{"model": "segmentation model", "dataset": "made-up road signs on poles", "image_size": 48, "horizontal_flip": false, "num_classes": 5, "pixel_unshuffle": 2, "widths": [64, 128, 256], "eps": 1e-08}
Rows from block 4 of a small segmentation model, named by matrix and row number. Each number is 128 + 32 x the weight over its row's rms, rounded and kept within 0 to 255. All counts start at 0. Numbers have three digits each. After the name is the row's rms in percent of the matrix's.
After each channel's rows are labels from the 100 images, of 14848, where the channel reaches its highest value: "strongest on" is what is common among them. Only what is clearly more common there than usual is listed. The data: made-up road signs on poles. In brackets: how many of the 100.
# conv: 3x3 conv (model.mid.0.conv.weight, 256x256x3x3, standardized in use, each kernel summed), inputs 86-171

conv.70 103:087112176144129076093168120079112129123079112138131105117207186144140129155127112095131120091101087174116138123185086116169127103175099164100185174102127097130107138152134072148072116123151132090124154131138178158116211100049117160088120150141126149175150149
strongest on: circle sign (52)

conv.130 108:180182062100168141132134097103110161185080178115114161133088100149087138134123086117089133110142045155144098130186107197096143172137152143163090142102146146068155081185105130121124105132099124156164121119140151100095114130059101166166087105163155177121182128
strongest on: pentagon sign (57)

conv.104 103:118132113123121088141135139163138114087138043105165082133144137122099085083146132147093127089094100166072104156152124094113148085128077136062147118159095067139120165136167116147139147139124079111163160111100165140155084165166172107114141087130060125108141133
strongest on: circle sign (45)

conv.138 094:166158054157144180170135154185094113172124103165141198112128127101101070148101129184075122122144126146093164149146154138149056179076090078180148099164133156122141138129120054126117191167155117157163141106121096099134121155119120120135118143075107092115099149
strongest on: triangle sign (46)

conv.38 109:121173182113169120094222125130139080122102139134153073075134156181180143116130085067192115182139072133141161159148104091141158133118102138092127166106112137132144116117117151145131136083165181102162150169107111199182174112088102124113085163078145194165113118
strongest on: struck through (43)

conv.166 104:085048171144146116119177161046085095099108109087150116129086086143137110130150121093074114179144133109129187103170137162203177138085155109192108097142121089107155148137088124140175121105052133161152127117124146109142056098154116159134108077157112051147125113
strongest on: hexagon sign (55)

conv.153 122:091123121094086137145148097132101136205167088137110127084217120127082106162155170127149133059118124130135120188098093110140127160106066125109182062151089153092161097119141114109135159170133076202197135136137106080120163123120114119142158106147182121143076111
strongest on: circle sign (46)

conv.174 099:165112181193145109101135155148136078173168076117120109092118150118103090151106166072071107105127157136105103191117086098122159075134149113110094081114131118141150137136147093109144072129168119154115160151125088061140104119153130153045136125085094106108062130
strongest on: struck through (50)

conv.88 079:142128149136072068121081147174151149085121103135141133158165137144182165112126136152121097159081092108119060128129170124079064093136124084143125075086115142073105161108115129109116097145101088066109181141166162113152049135128146097140090164137124136104106081
strongest on: circle sign (48)

conv.58 111:118131040137171171170137135083149107093124163144141120190067101135097134177113097136078112053083137102095094068107177114113164129136142153133132139141136115164181095100071169182091111123172110094143060141153128149134068130113112157162098066135103161100180117
strongest on: triangle sign (46)

conv.214 095:124125171146129124169108068167142145103148090155132077176216171122134084081081160120169168109080144140158095114088142124162123097151140171115138143151121070146175092095147100136089095151152136084110148103114142108109187105122151126130168139150103143124078089
strongest on: struck through (49)

conv.94 097:159126144124156093101098157114143134143072096125158129127071105104139123143123137133080140098177135093102150095163120158207130133098091110128132105121143105092119118116169120095167118127052178178089171133105133097146123110120121145160124100085126088118164153
strongest on: circle sign (46)

conv.231 096:156160109143159127116082125136154114144130163135129122129102111157134137200094105172097092156163130077194127105088097140191065176177136124146165105139149185103152085111050144071104123122124100152132115154124154129174084118133131136149116139163059069133076117
strongest on: triangle sign (71)

conv.111 092:155126108133167110098092111129070106134165104160111153087109165139157123216106111153154126111123115164111109074184183068115031139197117133162184176184154143110168112122140083175077120155112121159127126103107170134089115106080151138112120126155151127118100135
strongest on: triangle sign (86)

conv.31 095:122115114120118125139155123143147101117089168111161093081135126170162136122117154152148186129180128070151110112112156132196112116176196140145137124098180124164143186115198109181086102122128137144162180131150197123116161118093145175132123147165133077157194141
strongest on: triangle sign (52)

conv.92 104:067129160117092132129155130096155115111136128120121173090182114129092133099144095049128159099082140117137132132167173154096119108111214140113120155107135097097162132146147120143130179044109151073159077154109141111106248157147126094163126110172129145157183117
strongest on: struck through (57)

conv.8 099:144147108148103116140137082133101068075178095134149114088143130167147120112097102136118151171154092097170077167163143143142148125092150170110133129187177143136158106080156074130141100116153116068149132142087141094161140111100059126140122176132134128137183093
strongest on: grey rim (25)

conv.63 098:091170117111165142192107127066143140158078135109176131157079093124048166109156168092122132149109112150153144081126164099150159112098071178180053105148125144090144157136109097140138154160117099118102147121141081080136096074149145116129047102137151153108078132
strongest on: hexagon sign (41)

conv.20 099:201148098158095138154135190113102139111077154164145068132144188114141138104128135147126103135144138111157111123096173162210087098129112080101106161171175150139063173094065096119140127117126151076085156123167100085153155078134138124102150105087168116136198160
strongest on: square sign (63)

conv.205 103:086174154183145172120122134099106126113074196096133082106114075173165197161057138083093096195183147147142122129129079142149153124099112089169117065142101128126124149130141181141164143121093129174071083103071153158172084158081150105087128124121117083121123138
strongest on: triangle sign (76); struck through (41)

conv.10 090:127162112212089167184169118114184083082107135126170127173133098110113136169093115052132113078164113212112110093154175204097106106128179129102127181152139129163174166157126137106098066144121215119133129100113180088119125155126122105131155148127121091174144158
strongest on: orange face (33)

conv.67 105:075155186151077137105130147154086105144113089088118152175190113156120151160111139120170102091101135121135138106150169126123149113141153094138109146094152046088070125171154113113146144147107099081143116148108188129138230079133089072123142095154106114163133107
strongest on: triangle sign (83)

conv.250 094:154184141141118087121077061123119144111094121120176132177147161131121116122146174182138141134151087156147131191185162162072055140107151120140107136118122163123149139081088171053104130107068119154107164127078120136108110124115134124148171125208050122174092150
strongest on: hexagon sign (53)

conv.106 095:114187116105150103100120063125103111060052124153180116140163138171127145144143146134111084114145059159078089166138148154093137163080114185116127101142191118163130171126153194132161131125118130154095125135111116131105149116126141088171061123084083141135106143
strongest on: struck through (47)

conv.226 118:137117107191130110120183181185137097108137097154147126116111121164187127171151189064136140192169121110138202137157202115101075163080164132166084038158125139151136185125135136092139164098119127139071129130119148096081166153138097104124069146082115079088130092
strongest on: pentagon sign (69); struck through (57)

conv.19 103:119145119142100159144150104135169080131095121093159158140190185174132167146059195122180122085144112109178154186087126129141145096128084108071151101131162144127123129088153170061109135115124118118140074182118070191102203150157121113106126152147147149125132109
strongest on: struck through (39)

conv.146 103:126167147139135086107158162148134139132149161121135116089188140132117122147138196153137075039111174162180113165089135149104147162097158084137125059146141160121114117105141193108125135175134118152161142082181078113160145086143169116115133103061219104174129079
strongest on: circle sign (75)

conv.244 091:167155150108143143071133061086061154173111136169140175140090091136123113106130129120181117136192132107169135161087092118180109142100146104117159098118107175079160115129160151132180184113083108106080168126108095135112144152150105097123157120107071124174098111
strongest on: pentagon sign (72)

conv.151 097:168111119189120147094157171094082076128156095149128111099113094146127132194166145099115110153206169104155157106128142143124143124097163144154107099105137145193096128126088121088092123173080136113100089118173109128105138120136107146128069115156086197136117115
strongest on: circle sign (44)

conv.154 090:124114178115106124137152191166097125142128098101125121131158128159171135172085101108161147096128176129142087079125132128138177145135151108143168123116130123105151076132103159129087113124115165126156159087132158154141114092110170104163118098156089101126139121
strongest on: circle sign (48)

conv.229 101:125127138112144101113141110135107102094130099123164125115092144095138097183135167111138255143155088132134109161097113104131164159179102136112178037133090161202154133110112093108107161110130141069072153154112160084114143076071126193108066159168108164130130073
strongest on: hexagon sign (56)

conv.190 107:094121139123156108141134155093138161107133104113181115129124147079122108155121206159046113100072155137112078098127120127108134106145121157195127065100161144130142090121153163118124110094134129169122071123098179107068095127085157155163131115174113128086151172
strongest on: hexagon sign (48)

conv.78 093:102204125158046188147142107152121068122154090133170126068171150161146116187096158075094151143129090149139121100128108076149113109148119173128124098134166178143088096104159083161193150145151132108131144102079172125089115143139111138108007178166123131105111086
strongest on: square sign (42); struck through (41)

conv.199 094:113163119193123145131108116084109107113138126112177122135151144137132113069150182139135163107134116139168150128122111156154073153138153136108144059089099092141130116080111142116124147186075169108110153073181115113093154133126102125118255057100096107119123080
strongest on: circle sign (44); ring (34)

conv.32 109:176151116138096100161108156137118155200140109162135094148128118112102150146072191147155085150126175084107113115109112096169091172185142131147074070130110147140181117158122111096156145165136139169148126092157128054137108132147160170169108106156145161071158159
strongest on: hexagon sign (44)

conv.112 100:143114056116131130156107162166175063160146069144145151107147162120145087150120117100100105108098117104117173103136147092093094183156130141146144129153076088117180084106095140103135192150138152068124119134185137076134159095133063118162109117102095177130154109
strongest on: triangle sign (99)

conv.223 092:098167151120118190132109133127127160115111075160162089112158102151194187131135148109120165133103150140100150091178204165108059119130079136105157091068126083126095116131101101111123086121124177165116159148135177179157167115113135184104056149065154052158092074
strongest on: circle sign (43)

conv.161 100:124109152128081063119109115192105129136151061161188094092129168074154070121140181083142151160107084133103124151110150123108129133077154160154136099093092143080126140103117164140182062163156178121074146150139166111114151098161102126155107148079111105142123108
strongest on: square sign (56)

conv.238 102:081076141150129110138188117077144116168125131130111125115180150065166110151126151147152130160087149112110116090158137081152168095150129165177173123080165097146157126125093157124126066123189150147118097153109120143128171136112152148141069170099141160149060133
strongest on: circle sign (50)

conv.41 093:187172137075128106163139168103099121106124144193098061128176135137120151158132095102122109125157096160083149130148117167103130106110116104192087127133158202143162124138096068169132130157063179164132094127120211105100133134109121202091106089125135049121115138
strongest on: square sign (54)

conv.239 096:108126141143137107094096156100092122131101128196142117060098124081051107162183101148074100137098143132129114182122109075124121117139124103127137068099114079210144179107155192100142085123138114124116112104149107106105077094151115131109091119081081081151103123
strongest on: circle sign (59)

conv.123 096:112139092145156167151159112081099139141089176162110098118125152148128120198140115155116121117141099131139084102111149100165139117173120173160140173093140124149201116170099119107159133020146126174098085141137207099060152174104140113166092100173090181143173186
strongest on: struck through (38)

conv.245 107:128142106162153122095115141138145101109080109184148112112087169132122206123102161106152087185145083157116165159102086093166149156152113118105142107108165172178151135089074137123146147139132143047155082157112138062110157168166110137187126098135068124135090130
strongest on: circle sign (50)

conv.85 107:102173175138126086162096140107155173115131124065125188099194102179127123132145128072113094100140112138048104117167135136124161120107117157150083126116117117128105183125199165172128101127102114136075116142123208175135203173107136109108073108124098117107146143
strongest on: struck through (36)

conv.221 096:132071106138146130151128096097125148075122049144136146121115139140217126132060183169169145079166162120170124035113116138146148109109169122138164104134096130131095107102124108117107077147141166104111104131151182171119102125133111130133126084090133104139129134
strongest on: square sign (54)

conv.149 104:109174140146127146125135144149134132107126115114134115144149122165103159142138158063128188073176108186145154144157141127115134137115178071087147162084163089159125072170143137113122107164130143160175127176164146124107119111091058110164124113095051116143164084
strongest on: hexagon sign (50)

conv.11 101:132161102135108161168113167111164088082075134128158130147124142143161151178086113091118104147166137178066147075141146144163125129147139117138232193105132136103119158052075112069108180125135172150090004125123173122107161145126085123111199113135067092116128147
strongest on: grey rim (25)

conv.34 095:128142118123145120156100112085151146103146059118123142088170115110101110153148079102140197123158144106116147129131097115159153103134103179097103171132117161078160084087110129198121126152120158142097139144124153088158196119083095158064086171117126150116086135
strongest on: triangle sign (41)

conv.124 095:144128134161100152135128118146063126173100113148146139108121153138155084111115181188162119140121147110124114051114177066193165116143116181145149056163152102085207110061073167090110114102119106127119102118170084122183133127180141096143107135126125147116081119
strongest on: circle sign (40)

conv.87 096:172116152166147179128162122140121140155129074140128110195184148125083138184152121093202163100143115140160148131118081110195149119151116107098140170099119155077139166120155050128150068124141143152147142114116114101142165077114103140146093088109095140158081166
strongest on: circle sign (58); cross (32)

conv.110 093:120118096076172149131094133112127115097097118107183116120119134178113117123133119117179180153136116147146157151135118162180172072112121152157145100115152115130099232143094131158042131126160139133121067139121125123175146141118053105125141148150152113141159108
strongest on: square sign (45)

conv.44 094:130136161120131100137165139195140101162121109139166153153164141126153138150124130105143190152137126085104113095136150144098093145169151115140166102146112161168152144094109095185122141058119159095090127130075094136184138100098166058138073141134119141156189108
strongest on: triangle sign (83)

conv.80 102:136136166169114132113100132109154069072099113201137094097173171155113077185124178086168187137103026133128156079111137140103120102117156134137112110101109200187072181145116116171130098183126134052117200171124172123098159147070064131136110147100121060139138175
strongest on: square sign (51)

conv.183 098:130095132164120111117052160133072068126149095092140068141134119177128187139088172112103169163114167112121169135102150141095106174104139057143131096136128157176156151122098116031162107123091130149131106200168148113137123096187076115143132111148108149156168112
strongest on: struck through (47)

conv.247 096:179131125119146144155135113180100103124104173138095085122148107178160168143084108178130069093174162089128141144188136129112058100088194128168118124101159130153157091101157126131189095105111083217137153109145103114219141106130138110126105118153123145085088115
strongest on: struck through (33)

conv.39 093:135144149116095134125102112144096093128178107168107056082132151051109097190107150119114091112068162157111159094142117087133110111144110137198134079115083079147138159117071123042060117131185128132086129120111136141153102107128107109163104195185113099097133122
strongest on: orange rim (29); orange face (29)

conv.17 098:069163148145148139100192157106091104135118131142128106148181156129090128127073123086140139117125137102150082159105124126064118132160123121155154076127131169144091092174193171091173124082080114136117151207069134141120178077103159094130122155170138124112142109
strongest on: struck through (40)

conv.136 107:127125123111130124106118168164097096138137120132168134186138084099074107121123194127140097103141160122164138091113138152134165129111189185213075017105173189090119160128143089078175115177137135125117179125133092094127084124150090128163092116122096108118153086
strongest on: struck through (33)

conv.21 106:072134144123123142129151141140113083135207169143202087119112155109100131125115161054110189173100067158127087098204107105100128100091110135134089157128129126144108153090099159136123088155108151109115144154070141111138172114150101064126152090144137147173138110
strongest on: pentagon sign (61)

conv.211 101:146210108150058154100130134118098129109072148179184099167171205115168163134086148161122122181107107116078167128171152119110087160141177114122132169119150130188120142089090125142137107161180136077111110072107122137164126127156068100119182154080106116126082087
strongest on: square sign (55)

conv.76 096:095157138118140125116114160089110122099099134181127077073191159105150149134164146092117176084117165146093096145137125113137181161152103096099113130091137107164195147118128176154149146130110130091096120097119148111104177135069091092129077137121066107158092115
strongest on: struck through (51)

conv.12 099:174137138088191088141155094176126158082104153110098165104175185113166115147095151143100139086119107126149141115106139113089120072151107088120156142130165104183165161123146126105066116160113105147161121160153176138121132094094092135079136175061055071134166099
strongest on: pentagon sign (56)

conv.105 094:093142141100128148142111184074133095139124132194148141073113091145090188196177126100131173155100116144155124118145124148147121143117062115195163110159131157063151129152110100141133126146079109099066093153118197130090153113070094147137058120113117134075111093
strongest on: hexagon sign (61)

conv.178 101:112109169118199141133172176079111144122118126146156103148100169095146103157143143113102138123159169139118114107129135085129155093133137153087174127133109150139148140072118085145127139124150124052136171147117208138122119154105126167131153142098081100108136146
strongest on: square sign (41)

conv.120 088:132101141179100088097163136170149120073098116137169147093141125118129103199118100129109130095140055138119055088155126128127066163103138154152134113155127084153186140089164106130132166150098192075125139139163184053096159150117151116147118043118123087144073056
strongest on: triangle sign (56)

conv.53 099:155146096083190157155145134069181161093128181136188180124098106162106118181151126167130124046168134185107141146156129184079191091143131124096136136117165073184119066147097128124093110184098158135124080126130178139126108094111072152137173136106115078115145125
strongest on: hexagon sign (63)

conv.4 108:076094142116117120149212122119137124153091107057068088131132137124205109061106132143156129127118130196130067155069104110176130114149174121112149181119144077086150119066113190166138094125182108160088137129128122133141130173156123049089130141099117150084097184
strongest on: pentagon sign (44)

conv.122 092:142111115019125158141139100084059162114160143160160113080179125083128098137177105119144086136153154078093070114161131097139157118156146145141135127123168177076108165109185121202079064076170158133132121155159125131144116127112138107155121206183159148133159135
strongest on: square sign (41)

conv.212 106:114127129143127170134083129159107126119130145120163089191116147131135168165086176164140081196130126140082128123104081127145121155103094136134089083143125101146122145140130160052170085183162103133130098083104073127113094110149180117218143079142140071187128151
strongest on: triangle sign (42)

conv.147 096:116146148159119063183096123116148090070145121107115131143107177133172138139102111083082154105119105126094157110172109121130163125107119068105189195183091130220108066148104167153129113089149107173097132148038172084125135124111129093112117151117070121128186124
strongest on: pentagon sign (54)

conv.150 099:096142170152139118117194142056116145129087123131077152140120154109164104142135132128113125133080126171140093107109079068129155135161136143119066103103154112129140121101145198131137061134127110108135110123078087141131114142159121126097099107068067153141139127
strongest on: pentagon sign (58)

conv.160 115:203110116112141149151134153131126183157147110183179174102098113163092106155124203089072145126131102110126189101131146143213151169048101162163150019106106126118105117166081102093177165120105163123117054152118194133096091112140105171185117096206132059119137125
strongest on: struck through (54)

conv.169 098:149128170117082142140141112131087060107126087164131159100170206107114119111122154223163135113088162201122120121146138122092088136148161125132194183104133103160094154111147104129178154144148155099115112125137139149090207126119066118195145067095118107164163082
strongest on: triangle sign (84)

conv.33 097:130107135177176177072164104145160116114118157155186083141166130183108146175153137119107147090154185059159106122124158148106171131121106109197147120116124104120130151078113156103088133112113139088106095117059137143135142130114156083224183131102107126133132052
strongest on: struck through (51)

conv.252 117:078149091110107162132085086126154113109150131120153143152185160100157098149111154084180167152120168117138105131086068092095080126199105118189122113121096132111115174137122077169167109151161136065086112123153171126130141100107134094197110171174168149161148159
strongest on: orange face (26)

conv.216 091:053138077099127108152099150178132136115157081114160087182188113229142149117120139101189166090071114135141091127090173156192110104099125095105170111098169119093100145124146095106147128152133114124096132135110114143140170146184107142139151106122131138207122083
strongest on: square sign (51)

conv.197 100:135123138198140190087134080147093135082206112172112092075133176134179156201117159110178157142180084135132152099175131090145109140101161128150145137134139169090150133119126109091149105179173116111068128138089056123159159092097111048155092149150130125117159124
strongest on: triangle sign (50)

conv.188 104:120113137049133098199073207151150124110106131128200085114187159033100122158142147127142183122121144170052136107163128156054113132171162125136167153120175189140125139119154114129096117129170170120113148207071167144109147156137065080147186205111123081165100127
strongest on: orange face (26)

conv.158 089:132172098115160129134064106081202165122155126117124159124133121119129107111102163078136098146153120095177134134060135118161155096149090125084075185148129169087114163100058131141118144147119111182154162154146141120075135154224113134131082129133103170115077069
strongest on: square sign (43); pentagon sign (41)

conv.72 095:066109135125163115168148143124097137094116046101216139117140153128124076169191166098128107152080114132095117107124093144158162114145139074191137088133135114112135157109062116138098133136095195106135093107113193181146079133128120122129124143129101093143113155
strongest on: triangle sign (44)

conv.84 097:092198107068130142137151102124112100140120163055166108133214115132124148137074042102130093101140144171102151121154132152092170106140171119144141133084152089116185101120157142139120115094121089154206108107117135157111169106120121079116125105124168132177079118
strongest on: triangle sign (45)

conv.46 105:138141114127184122135113138120181198123134170131084150085115144111124149110043108078147093127161110133141114150173066081154157154199151106070158141174129157132063061156126203210128115106137153175152148151127180106128086142123099123150189097174168110133092128
strongest on: circle sign (47)

conv.51 084:167102049128120201120180086112127166142143141146117095174147154087137133129123093149142113094165092172097089154141110151139099072171133094122172176054109059198163108138149146133152128120151126110096128070102111079095169082150124135151143097091113149147102182
strongest on: square sign (41); grey face (26)

conv.148 102:168141125130106121160101111121131116158187163124096088169196130112142131180121104078143143147122109128131135094093201158134145142136084122152139206077116114141089118148155106107126133135096134170134227145125121076064155127099105164145067143142130162116142078
strongest on: orange face (26)

conv.47 107:151163152116132089169072102119161165085106142169135166078120066133089138195149112096075135158150086170168114108075171148100102143192156117089145178125134180082116128128126116108108186121140181093075136146082105134086170203099133153157104183138046102155136105
strongest on: triangle sign (97)

conv.27 101:128083159114157138161102187102147137203125087099145105156077124100093098112104130080069148096144154101132108053103134165206145146075047101138127114137154174150130075121168101107127159138094179205144120104075104143123056121116153102124141121172112163130098144
strongest on: grey rim (26)

conv.37 102:161152088100078166143079079095117104130170140174163108166118163105038075084094166157142104165160168154100118190099098129159164096087136125127134102121106140137136145106139118110072078140178086092134156139196074134126063138094122169136066138145130136084083172
strongest on: square sign (48)

conv.171 107:149072139116134109134142117118154135138183107159103152153085112114087076150108199151097154148121132112164097111083108119124158127132127172138132000096094111110164133159130144074161115113116131147117100111138130072118049090149099158171131073152138152126114150
strongest on: circle sign (48)

conv.206 094:089194129177102146227132119088092101152127109120141127101155104126137143188128080126124116072121113113112105113126185120141094129140154110130148176096138140145157133103143116146102099083075106125101043161117147114155194164154125116074091164124152160133161150
strongest on: circle sign (49)

conv.142 109:107172209116111139168146086177096141119189080058198151097140157058104082098160187120118090147131123186100132136130040108193179160102135139133083044161116101098093134103121138105131098108098143087143144086092121106179165114087078124162112122098101063148126084
strongest on: struck through (38)

conv.253 094:096092082102151139146119134067122090135163105160131118174130078064095155169161126157098077138105128127084100164089111128087113129102068167105131110101201187142060176176121151147158076167122128152145123150054106171174103157144110100130089162131081177183114088
strongest on: circle sign (45)

conv.118 105:134148127172144120142103140066110083106125172118133143131072093113143124169113113160048123105149121120118102176095150098127103147149143079134156155144113145166110118146124124117118090158130130090127086184164101105167069128123122193104130151091123084132109140
strongest on: circle sign (43)

conv.16 111:126094085207114133141179165116139193033156118159102172105079113120148064196161083127052114176119086110060128076196078110126180125172130093202133135096140144155102173108087101145159135129147084122088128132042131126130108118102116157091107162108152112061099167
strongest on: triangle sign (52)